{
  "model": "segmentation model",
  "image_size": 64,
  "color_jitter": 0.2,
  "cutout": 0.4,
  "norm": "batchnorm",
  "widths": [64, 128, 192],
  "block": "sep",
  "init": "small_normal",
  "beta1": 0.9,
  "beta2": 0.98,
  "steps": 11600,
  "warmup_steps": 1160
}
Rows from block 6 of a small segmentation model, named by matrix and row number. Rows with one number belong to one channel. Each number is 500 + 25 x the weight over its row's rms, rounded and kept within 0 to 999. All counts start at 0. Numbers have three digits each. After the name is the row's rms in percent of the matrix's.
After each channel's rows are labels from the 100 images, of 14848, where the channel reaches its highest value: "peak on" is the class under the peak; "responds to" is what is common among them. Only what is clearly more common there than usual is listed. The data: flat shapes of many kinds, plain or patterned, on busy backdrops.
# convs1: first pointwise conv (model.decb.0.0.convs.1.weight, 128x256x1x1), inputs 0-85
# convs3: second pointwise conv (model.decb.0.0.convs.3.weight, 128x128x1x1, transposed), outputs 0-127

convs1.124 098:529521471561504522476471538531487486477478478503534487532493486478491477496475480516481498542508505473532512427480535508438532489520485496435471496489516513509501517486501508511486470545497503492527509566464530539522480457456488556503524498477548477517498482
convs3.124 095:470512523479505471483499527495539521476448460475504527528501502498487515521464499524539539476526491537510527562486521475513491480553424543483534512506490526500493534515453499513506509517513491472465489528506542499495498518518523517497506545494518510517466546532493508474483511496462515508451509497508481502500521502498481549465506560455492511492514505518511490509465474462509501477517
peak on: triangle
responds to: triangle; count: five

convs1.28 099:509535529493496498499494488510489522432505492455503499521547508490493467490511539549487501475477520497516520467477501501463509485532493474527511511539505501499487523515527481499495514462506506501473488477517484486458506503484521430523498510521483489471538477
convs3.28 089:502492480472505476506495530481480541549486459499472519478481533479473448546520474550518507485530501507513501523484476531475454468452515468523494522508513482466492461474465483489512467526483480499468500474529485508479466494464474467468480484503505492544526460463527489492517479501539457476482481462489487467541484487464524475496487493485529520505542494474470496482510474492487470469491
peak on: flower
responds to: flower; count: five

convs1.19 096:516503437517476502500541486487500510519504461485492492509494477498502486410513529513521456491486475523452514485522514490477483430462490503500532507459487487606519486562526540518535477479465471499510545497559499513507470496456515545476520478474506474537502498
convs3.19 097:512472509465534464517489523571510507480467467505487509554456515511502484520514508521475491509520460495476472441499488479516493508585510470516519472479490476552505481516495549522481515540517467461511480456515483496498533508474474535503484508506503495479475499493504535503479541463500537506518513503473462489513463473484495492468507488503490526522480511473506501529531501559481504497501
peak on: rhombus; drop
responds to: rhombus; drop

convs1.14 109:503514481494503497502536470515490474477517514464476518500495494498484460484473497475531504491513494491484515481480491499482491486469513503505512447471516483503505514534503523520456506488494469499510491491540474513505511515469479485475478480508479454590486473
convs3.14 118:488508487499483477496534468525488511485515520518506515474487489452511493510534501516520471522531481480454524495455512508494507524484489487505515518506527494492476490455555450542508520504516473494504501497513503523469503470458514475483472478492498479447602498476512500465461528485466507485527473501462502530457523497530494493483501491491494500521483504460499557512521549505488466451524
peak on: cross; star
responds to: cross; largest shape: cross

convs1.67 093:497513511513471537494458525492514477508508514557523501505498501518495507494485512467504522496428482509488516495508507480522511528473495532530519495513502504453481497522494531513523462536504475458518505517468466526503466511470487505502514503499480518493524492
convs3.67 097:518454503522504521523490512500486511502480520495515497521491481490513511470512501506507469513497482519496415483483508492505507530446487509423491501501512492499509459495542515459476509444452510523466532525507526410502484483452485512497483514491527525483514472488495522503544483486492499494496516468492485492486523532528488486439503519508501532454505492544505459495475503539480505516514
peak on: semicircle; ellipse
responds to: semicircle; ellipse

convs1.16 099:500480497521551495561530464466485496528512487505531481489490508496508499451492486512534518500442475515478439507519471503525494497502502499527490496520527506536514503524546514515494493503540500522493511511491515501497479531504502512519530466505488488471492494
convs3.16 107:495512506512498512489533517506492481551551537491505516480531498486535508554517546511523524483478495498514470490502495523512471545542493466463497522496487500489496515482505494524518484543498527480500511471538461538475516520501474517512495491505465485495491481512463500455476482496514486542512487506514501432501498462461502509480507504525503477559498521452461483501450499532505466559557
peak on: drop
responds to: drop; ring

convs1.127 102:525516494447495497514479480502496556504534502477470466510506486496466520513469528508572484430508457495499533500486511487457486531498492483528484471440498454468500510525466500523453495438488476485478488477514491497538502518529487467521462524495465472481510484
convs3.127 111:496477528508467469502500497526506505504499537498505471534506504510538502477515534483542439511470451508496513521453498493526515486548479507519509531506491514519498514514470475511496500465518514527498530487520523494477503510528500511532509471496444462531449528523477509459489483497496483439499531488451466459462500483505497502546498526488522483501482500482489501511573480486542539537536
peak on: arrow; pentagon
responds to: count: five; arrow; pentagon

convs1.32 100:504510474464484491495514508518540515479509458537493515518517520465518496480442522530470494528486525507452505505536518500509537459462490463484504471493496480496517521554476472486453461487528449490499498436523487462493463550504458501514466528465470439517487502
convs3.32 091:489493532498530512473488485526424543503496506507474530544548518506536485526512515506531496478518498553541484510460524505510465511509537497504526494471468469509477479473506495506507509525503497462525518466506516508497505497481544535458486513488482498549540478526502476507502512542538491556510486532559481473535483479505514512482456501467534496520507494489493500493543527539537502514498
peak on: flower
responds to: flower; count: five; star

convs1.65 101:506510484472535494534540487496484466525507500492506531512504513492504453430511517495479490512506524471452519483511484500507515490481529571507506544507482508508512492513491482474500473513526520508485482479531529462492454504435532400509491480508502472505512495
convs3.65 098:500484509489427494504505500454546525529492483463516475499472530490492453492492489503478464504513504493546511529528467530519505455471450497471546540480518507508493476502496486484485533500496527490478540554499497501515488546492502504505515512518516504502504493501513469506502489501485470523471439490493450505501522503526519504485496519443508521537510501475513433500489420501476507504525
peak on: cross; star
responds to: star; cross; largest shape: cross

convs1.79 105:480502483488513531496534489490519503513502500471520497506472479514490486492490495504492509495499467497505516490490509498506480474511510473484486497494505486546509511501513469497522503474491486509514519482480529533501519486455474473504490477500522502516539493
convs3.79 109:500529464480507467487522514529490482502527484480475473518495500477469502524512529507510508483531518491504552516514465563486503508453487498529500475522503491524462527511514523540506453514507527468474441494476465503492522520481487512497479517489544479523477462511454455494479537502526459509506532475511501538501438554469507496541503529479512474475512503512483514510546507484502475487452
peak on: semicircle
responds to: semicircle; crescent

convs1.85 085:522514476535516493488501498549534516466471505487522483510495509504481511524504519480442522579532558475597498503412447486498510480610484533524497536473514467523470532470534521519519531571473551534498528515495504541507542456525549512493518504479541471476510489
convs3.85 088:462478502487517493505509499489495477491479527531522510506480467448485463469512555502544464482485485488502502601485533462526505479473505535563466509498477508478462484486477499487525501476523475558514505508538452501476480517500488516487506509501518475542515522493543527492507518548505530480476494515533542494520491527495472517540491484504491527508509493512491484496508497466511491469467
peak on: square
responds to: frame; square; largest shape: square

convs1.108 103:543538489481524523502486492503480482508502496510482534486510502494501502521482491463504516494494527492532504451472515508498489482523518509502495488441512480506508502483502499497473484509521506504465495489504525477521507487484487514442477494538515462490477470
convs3.108 105:504487456499476539481493502485505533482493498498438442466490535480491481492541480521496528514462503491476512502532509511489504527486506514502509462512527507479486508509519523490482485491501397493471502516498502501477483481507476497486480536545520540498479451510501513459517475514543519503521532487507510530470462518487537463495518496460498551480492499485514479486544522457482487444503
peak on: tee
responds to: tee

convs1.12 101:530510530548490513532501512479518527478553491539513499525514500526520467522508435505534462487487477541541521453471518554480487499528478534474465455445471469473452508463535480522472525494520540520510522545460519484548489484495543548499541529507524480503477488
convs3.12 099:511517558515523509499519500520522494426498533529513488542467510501531443499533501527510466506453425510525523474467513476513488495509526488513443478484440486495523490499532501514510505498517457530519505510511521468527515526516520541505549491509517505531502477522492509512490471489482502515485460514527503470547516507495493490516491533541512535489510502504490500486526496524494517524563
peak on: tee
responds to: tee; largest shape: tee

convs1.78 097:501496474506494509496533512496492480490503514512513473516493527532502506477499489463486541536519508512467492492523457507534510479486504500479507496521516474572488491478498513506520511528521543503486515519490522516469513486490562479501502508499527498480509489
convs3.78 097:506528494498482497477553485472540474443506484479510483522532478530514501493416477466467501475462583532491529492519487496467466521504441535499517504524508506520529519453498525534495493500499531458479480517524555530487518515492508498492490477487523476521493482494500479465526503486500506535528483463498500502490527494533500503530520501474522535467490493508543504490479504506492514536497
peak on: gear
responds to: gear; largest shape: gear

convs1.52 090:504490515450501484529539485442520472475509499440536465495504498516481471499517541483414542583508549536445471465542493444490493506449446524483496481545553514515504492537513517527563521562503496531487507452537479502498491495502489469467507478469515504479501501
convs3.52 089:535489517533521517566526467497504511498498522510505505478531547480526488519488524503551502497490488491492478520476472499484448482506517492545487484549443522475486453488483494450495500484542526503471480467539515529506471472518461456506530522511472474552490501506530506503487487476510486486477455475518503480552491505512534473516527509489514542497480515494504556514532480526499495476504
peak on: rhombus; square
responds to: rhombus; largest shape: rhombus

convs1.83 093:512511462409512454535525483504459573490533490509507489465496563536475522475503524445497522470509464504422523495577488458500497462426491518508502484488515455508466530516493471514470489496506480517481557394547427498542498512484491515506509489504486431507494496
convs3.83 082:507513509507537522492477522493512487515526475471493499497504571519526482495499499511554499494488504503467452465484476507513480469494462497531508490482500498507498467506499465506491490551482497487482503488471492516595497448503488468496493472491444491489477469505471505514479489449479481537499472489494532457522487504501512475415469494461489465495498470495487513533520486529463493496510
peak on: rhombus
responds to: rhombus; largest shape: rhombus

convs1.17 092:494519521492490467528522559464494489508505491497440487515505466535563544507502488497523490500510510502494465493508508548495491489501466466524502515504526496535507553527478515506508505494492493479483489488478470511533505548558490525498520496507464520520502517
convs3.17 091:480536490474568508477473483543493506500535567511498498496486523471504529526504482524530539487469539477506503470503507466519507492472536486520490529513501509471502533480497482544496443524451493484503499529493477509495527473474503520484479495477510472489524497531491486449585521539502480488519465462491535520498461499469498464528500482510523514511478508511456495490472511486479510481476
peak on: semicircle
responds to: crescent; semicircle; count: five

convs1.102 093:485446510516526508518545514497499555466467538497472471497549488498513508470501481475501519512543498475489498522492467503500471493506525539526502530524499466523513526504470546443519472523473528477471432499507504482483473517450537490503590476506483520510485531
convs3.102 088:468495467503525487494477512492446507557474464472487534483499518488461515517525547570532517493522475471490485527475483537499496480480548478536525457521500486466501479484499494482534484522490491498494486482527466549480509473474484466478479492470466491539527486476498482484510484507511490460497486491479484454529477474481519474460525481490505479523511475467478467512518488461482467463469
peak on: cross
responds to: cross; largest shape: cross

convs1.49 104:515498519507485493499460508485500526511514478479517501491495463551499505443498518472478487499495482513494517486522503490519507495508471497494505481493535519551475523519513500500484442519500504510502496491555467497516427533453515500514552499505498537460531488
convs3.49 100:489507476509469504481498515457478491478478518514501494506502512483488480493480467548503491450551487515496525516505489466503517505477465549490478483484482477518486513515503508515479556459493504494488519545477547514516534474536515485474503542518528510500488463528526493472521528511496453480502491525486437483461537552544502538524488437438502459489511519519527509525491485502504491521488
peak on: drop
responds to: drop; count: five

convs1.8 108:546543500474513520494483516499518514532527485505481512497497535507513487509482496494475510552493528486515513467517496518536492497524488478501509505461485450511507521481506541525487478525522512507451511479477472492486480494499508492468541489523505500479529442
convs3.8 105:490511553535509511521533493507512499560508481465558480517513482527534531510490509478494495476551491480511500480442486537517486508546496509527483515496468481533540497466470510520502539502496489496511511525495525507519494530487539501575508444451516458498519508512486477532494544505514507518533494514495476526514516493481465509496484529541508515522464480509489509486530497516513528445517
peak on: cross
responds to: cross; count: five; tee

convs1.117 099:505490477501514470490477523508484501537516502538523488451486575531498511464497508434488513527511506512523515504510513471524510527530487502498524491523477513491466540473499462498525503531489543509531546532524499538522493497473557488481487499543519511474521477
convs3.117 095:528495501473480512529475467559493489522505500474475518532459464469503499522524481484531512480447511521490515474508508511498523549527481516484486480522513523532527500496493504535495539475465486438481481475462533531492488525506466517464483462514505488543548477487487500496535481482496474540516497549524408528476509502500523510521497508495511505502488465515504543489489534515494487513491
peak on: tee
responds to: tee; bar

convs1.91 099:496488503480559517480476501517521506484482451476497491505512511507511481503550523501493498527500515484486510461525485544512499512492489498491502517499512534508484483505515480535483503532482480516473527485506477484497494477495496465480450530505516485495499492
convs3.91 101:462508572489520465489497493489510509488501479492499490505473529481462487501542519508503502520505503468488498536481495497477525510459503513488471492508515462498479485521525491497503489486483505498479498492501512489515486486500509472568508493495506500557527468482507574484507478494509528478496484507503482432497506503505521493503531503491500454505506512515485507500474461466483536374454
peak on: cross
responds to: cross

convs1.118 097:513492501501508499509524470495534509459494505484504482462538484511516482484515522522479483485443515572471481485506537512494467543484513512508505504485464484508577486557490463522528503469544521509489479494509496505509505522479540457531545467549501463508477504
convs3.118 083:517521525535491542521497478506495484478525509524518506527517476490511530457475488457490477526477541524538523480514544481511528538501515538476492530477497507522520548526511496526495520472521526534525521505484525481520533542513510522522517521516512503447476542522485524528482529456490525488549519527522533515471512540491459523501491519518475527496465541517526518520485521523514533536542
peak on: arrow
responds to: arrow; count: five

convs1.92 105:515482488496524487514505521497501506550519499495503508509473560526507509494461487476531502495476509522477433476529504518498489501512494479478496516500493517501508479529508530510501519478516505492494505490483473498497506528461507508522470514502485491479502495
convs3.92 101:502510472487513486523443459496464495516446469487553469455503531479480498515472530541495521512521473511515481497529500483506492481493492478494510468482532513491506522527521497505495510500485493480489496484502490445500503507518533512548522455445539473516506513545484502473495523473452473516420495498524529473517521490530463553512496505510496515490448517493468530509485467501485497532482
peak on: gear
responds to: gear

convs1.84 097:550512556518541499499483484507509517503481473540562534533495473484465460539517536491514487483506461519494439506498540475491492573477477506485479459491453475491497576459518452519503465480543494534557503521536496438534476497476508555550471516482520496484494502
convs3.84 104:485510443516448511527519504480493481508494506512533515477535495551505563511485511469437482515526502515460468483523486497489510513516513502539535544514553500499487491522475455496491538531491535492483477490492496443518538490504531556506504493498473483455461497535486487506484519502490511502493477505497512543481540529538503490470506475482432472505487519493509536514512480517484523497500
peak on: arrow
responds to: arrow; largest shape: arrow

convs1.30 093:541529479500475485537516504539431513522476506511530488503497504539470515489525525488479494518501491508464515495566495435525545480454494494530514512550509470546496507450538509508459536521515568532467542520541471537481542479470584504507504440512543516429543484
convs3.30 097:556526519504535506516514472506535515514492533502509502529510526507499507505475534539490497533528465468486519485468505477470505485495511452506485504504490557514522470547527501491476475485515504493526487521569456467477494532495504535519483506519521522480475538533520548540509499465503521490539483525513493477533468501510532524503505519494432475510519501512495515529540438516483500464502
peak on: rhombus; drop
responds to: rhombus; largest shape: rhombus; count: one; drop

convs1.7 101:543522481434481465552546456494497486508542485507480487543482507501500494491472503482550465487524476545497469479477494468490489488504509490516522494529495480526515539488459518499475507492479485510458492427526484522514523529484516491495527454502451506482583482
convs3.7 112:496506500509449504535500495479516509467530540495512529496516481503503452481479499514451476545461475482520463470526497449519511489478502463529514518508510515499530463523485487457495527478475525521495540520484505489491469492504507517508496501479499484476554520511499495501493461477499518467456554484454511485493519505511504472455501545485475482514514487501490488518449464573493492536554
peak on: square; pentagon
responds to: square; count: five; pentagon; frame

convs1.101 097:535513508515510432497492492508505514523482484495531523507479497508544467489506492463470492506525505509530529497512502518507473466527481524487490506465452517503479502474551495515480549499480544560479509494495505481496527530516535489490484500482484478506512501
convs3.101 096:515525488450494525488492512532505456548506502458485499504479521507540509506509477512507466481514410501528517504504498516501488529490512486446482508484484495533509519520475510523492464511495476464498453469507512540519512536544502503508552517516516515528482474474507506535477500502455495509501453513456462525484488487454526541515487444501502519499537485484494498473534483470460487495523
peak on: arrow
responds to: arrow

convs1.89 098:505489562494548504528451498480515500499500469481486507521494482512496499549510498514547534482466464528521517496519479495515478534493500499477497507501453514469478527483503502507514475474500480494559510516485521489513491493482456497467492524478496481481473490
convs3.89 113:509535505493509498485494530460476524515535483494476513505570512537502532527438519512470501533522534474522486476509503552480495508469483511492526470488519468570507487489510491550464453497480496454518455459534487509486509525543512524488488492501440507520458543482485519496496511497505489532476544533509563470505493496493494516510499507517485523499505514509496499492515502513524533500478
peak on: drop
responds to: drop

convs1.0 091:519506538480455529488524483488530511521533538509485507493504454499603470510507435526498497525431559538508508509510561536502521471509496463451448447503497487505521500488520488504496476516538498462545501456504474439528440485513481551532471564507539532525482518
convs3.0 092:524510499524499505507477463460525454496448488466485512481478516520460521452529449549484492486510488498530503438549496511509541454500514506498477492526518515505502513555514519541494501464469480534480494513470494490455507524503521470539500489476509494483501457469512493496515522476497493459472509529486467503512498507487452543478506517528468485484486475531537520468495485471550495509498
peak on: tee
responds to: tee; largest shape: tee; count: one

convs1.119 100:528509488511515473516540444494499468482523471466547480497484497508462479512480471481476518508499494506523512471522470471455496481535492516521472480490506495542510497490533502497490553498464505540541517502514513486488532460469517498490514512534542472518480480
convs3.119 114:487489520498500530557528497464513527532463502513497503466474488497485497475500484503502498499482484482527511484508522441497481462503462536518528465540505535494546483508479497507461533464489506498475548488522536500497465453476490486528505478459480455499540541486526515499524478496520517506479503510490485485448567497546492487494507569475486504501492505508562499518505482527487513478513
peak on: square
responds to: square; count: five; frame

convs1.80 102:500515499517480483505523491486543509492498452419528490529493507472480470498454514520477495489482507523582483498426517487467505494591493502535523535486525516506475489434528540502502504475453603532475460529516502543511523467446574482470500459509535511474499495
convs3.80 111:494472490514552463485500532501454517492510496479486483524507534509500479516505520498532497529449475478489488472529514512469474501495526502460508478452487493547539517516561536512451483511465511445504487472459495485524507469514528503506498488508504511530495473497472488494503502470509539568501523462545477476553480498484514490450476469452522483491508489506524505496483464493476491505528
peak on: square
responds to: square; largest shape: square

convs1.45 100:493496445475501494491529478497472510525478491512462485510484504477484512485476515447513505504516490522504518490496543503499484492516504466507512509468493460562545519498464486501474529528481492489481504474520524479516533477481499487468512469513494444539528486
convs3.45 107:552503491491478504542487488470518510520496494522500506492500518500508489529483526516479493542519518456504476485514492506516541478491522506508517512504516535482508454503479484493488496468494542514496481466452410482504475531499502476521497465524501498519483531469473483521499465497478454489496478490514521489514442550445479472509509545565532525467484495507461493499530477515521525489452
peak on: drop; ellipse
responds to: drop; ellipse

convs1.50 094:554518508552474506533493529569496515479521522498448528524513489496555504478522419529495517532496504504509490495493510524489523531523497496475440541499529516518501516493516516522478478530487543468463519540441524534531468526512509506531479535497480495502526489
convs3.50 091:509520502540526479509519483510555464458518467550496513484513487538503489519483489472453493467516461507480498511553514485526511481472530512533472481498465528508528459491510494477428486527542513499490536517482481470513479496500494490523495517502506476532495481473510475506485464488511505512464488516462529531522516527497474524510498563496493498523477480563501556455507506514529529499493
peak on: triangle
responds to: triangle; largest shape: triangle; count: one

convs1.88 102:561538520535520501490508493498476515469484462488496494509494482567505474489473501455510507510519468517499507472506505504526477489483470516513506520525486453523531496509486528529495527515498494493499525525498497478510525477477486493483470487515519472502463473
convs3.88 095:528473537487524510497467544521517524517494501497494489498504486478503518483482497455507496526519509492483501479475562511516486504571567522497472469498475449500508503473461532524504542498504511508489491497538486478468520495520488528498512519522522543496492514503516517504545460493497525534503493553510489490507491450495503524495480455509526525521528439495525493459476530523530555513534
peak on: crescent
responds to: crescent; count: five; ellipse

convs1.13 104:507517510511457567512495509514460492519469476502433507528501480480517472520499499466500482519506504514487506507508486528537488487497476494516528500522483493518505475509429514487513450510507502411525492502516497498531449455495505494506472471494531522535511497
convs3.13 097:488531489544504503463482438532509472500487474524528531485535513493540509534519465480489494496485480457507513492511486526514524497508514476476504497524512504498489539517485505533510452534591494478500446552519516532529506488532513491505518475495460495496493508506560504507465512518440498477495560485501536518484475547500488504540520474507499509472477511488499489512493501524476520497528
peak on: drop
responds to: drop; largest shape: drop

convs1.106 102:517507524500461540479497514510508538521467463474493496493502453496489470523480531489492490485517474514512515486485500491489507512494482507483518501529460555507466505517440535480473435470480480437524497522538486489480502482480483497499482514484510477520496484
convs3.106 100:477479510493493518454492516538505464447525462504510489517519481515478495471518481532513480437527484551517508561495519487488517494502526534505481524483491478479492536488492481515532513489519496484540517509491536516544521480558539516496464527503489489529499440527486529470458484536509474477480487518483529498517511508487503548487492452461526480488510515480486510487495478501556481530528
peak on: semicircle; drop
responds to: semicircle; count: five; drop

convs1.29 107:491487537504509486516550480488516487511524476496505511521497539482494517496488509513528472531516530513511484495467480508518473524516472495485536503495504543491501494488515504509493482508523503496515515494533532498505475523503514516513498465497489504534514507
convs3.29 107:490506593495521507490518502488523496465513476479536523544481498520513490515479488494530491489513485450520495512426500502485528472465479506506517539499480476525503478508542450488481514470480522522517513506430483508533473536505528528473493484483529511504546491510502521513483541508496504518506494521485498527553508539484485507486481526506514518496507505507474497505492477445520507425510
peak on: cross; star
responds to: cross; count: five; star

convs1.53 102:539500499473497492522517473511491484533566469504497540521503496465508510502499490527480440518466521531502493525479568500495509521496485555532503460503484433525521543487511513502469522510516547516485503497526486468508528459471541510564462479475535449533489490
convs3.53 108:527464531532478480467509492486566519516491510477469484438535537533448450499492483519535491495501531458536509494536485463498463471510501469463509546499433514490510519492509513481523501485479483506493480495531491454520463531513499505490534482480468505479506461489480480501492529513508499482476498471498496492535513515458502493461504540517501546483521478501493438477496494493504518504516
peak on: cross
responds to: tee; cross; star

convs1.34 102:507512495469511504482543506474496474483514504491505502521495469523502457416497507492524521497508463493478444518478509500482500468479524538486507490480479491529497483503484493487476532495483475493512491494504512520503513479471441469497462510522514501454472488
convs3.34 112:479491504511434500491499490488510500510483534550517512500502462520471465475505511515503457454509480490487542555482552492545528465499478523483473470505512497433499527503492487467547514486530495544541536541504490485471474485518475494474493499481521509471501511474521485516487512555488471454448492502488505494458535526536535504523491493514489488521514477508467483491484483482507502484469
peak on: rhombus
responds to: rhombus; count: five

convs1.87 106:504522509465482509525504504468511510482541478504480530513498525547532502521500497482495515521489515505481487471471530535497498498500472525512458470492484476517491488485527510511449491515518507515452533473482481480499501487503516469491504556508534471436498507
convs3.87 095:534502530480531531509480509491532516513453466492502540513477501500516515478465513585487480498538472481551484523521489495489470447496484481503507490518502477453518499536501510533527468504517466513510489526511514506519490563494495521512526477478496494498510522505484504521454513503488534464505428474502488496528512408499481522500512509528505527516499467498478492478527478513523512522493
peak on: tee
responds to: tee; largest shape: tee

convs1.115 097:505492498549521518486505519491495471482478487483493485478512521530529505531493474471531503499477450484568477499422468527503501553571487525496496491523506508507498500473497502496532514513465553504482561577455519510487500472488540458519466496442521520497471490
convs3.115 095:506508520538523504475485508506476474447525508507500480530519498530511474502480499475485514535460534556492497475486499469510484538520550511516464511559513577516510508493516505522475490507537495474484502517542506502505498505506494501478482510498515516506451493494485527517501502448511516529518499513523522481486458518486521529474516468404489456480516456457495537490511488530518512502492
peak on: triangle
responds to: triangle; count: five

convs1.63 106:525478455508493534494541523478505490476480493464455505511492462513495498500505526489493500516529500518523496484474479477545473501527490513502529505479474516507507509507504482485492506495507510506524507490472502497517506489468484503475515457527496498534482496
convs3.63 100:473468494503515505517539490491528501520481508479505521500476506501513499478499487503497482492537505481465534543511482481499478456544473523497555502485480492513478463468504496497492544475463520501512491480554516539466512508476493499500477525501530504526503484491498484450523502507517527461495480475482471491500562440512499546552504535501499518565520511514559491511457468449513492517474
peak on: triangle
responds to: triangle

convs1.41 098:532507485548456546524458495516536525524524435499489520507502494501522475519487457483460478515502570522474499481498514537462490459490464510511433504480496528500516496527474482506484430510505487435501486520494468485541448454473496538558497519523558509521530496
convs3.41 088:454487467475498509476529494502450494520461477515538492505496501511489465485515491492540474459510510513466492523480462469509496533514486495475519498474525561490464514515507513495482517510559493472479502457505519510502528471565507464486548497486520481504498511491503516471463514498482476495448538501461524497469517481534496491534482492467526461501520563507483487526529466499492517467460
peak on: tee; cross
responds to: tee; largest shape: tee; cross; largest shape: cross

convs1.72 103:553546475530469478501472489534489525491449496519510474492499470523507487520514526445518495492508493489496515473518511510530516518503460523501538486495452500508508499510513567551500535491504495532507528526503464512517517500480506530518509526547461518501533490
convs3.72 092:484498498487507479519564512483514526488487458520495453517441494461496487494508505513467509549483541512520492486499483459494491450480498503508527510551536472482484477513489487503493493506491544486471460525493488473495507485466503521495442527514482535503449483549490523495494457476545505516501475474467510533518495477506517453481546472511491512483505553467501528524496460472511512492516
peak on: arrow
responds to: arrow; largest shape: arrow

convs1.26 099:477536468528512496471551511503537520525461494467508486458491535508494452493479480500570506473495439545504510532489587538473510512513506504501472495505441487517529475515517484471453522504554503506511516532467517538500530486489505465514483507527502497518467495
convs3.26 099:493497523502500534521513453474516492473540533516513478466533470504524484459496504501522465526494466532467504517468494504466464469475530531536523496502504493474491489501508479479509472473502528531507525503480489499509496435545482470521560473482477491470528509522465437482471469469489482484443475488480505463519506482498457468455519498474483451493472503500515503527511503478491525485513
peak on: triangle
responds to: triangle; arrow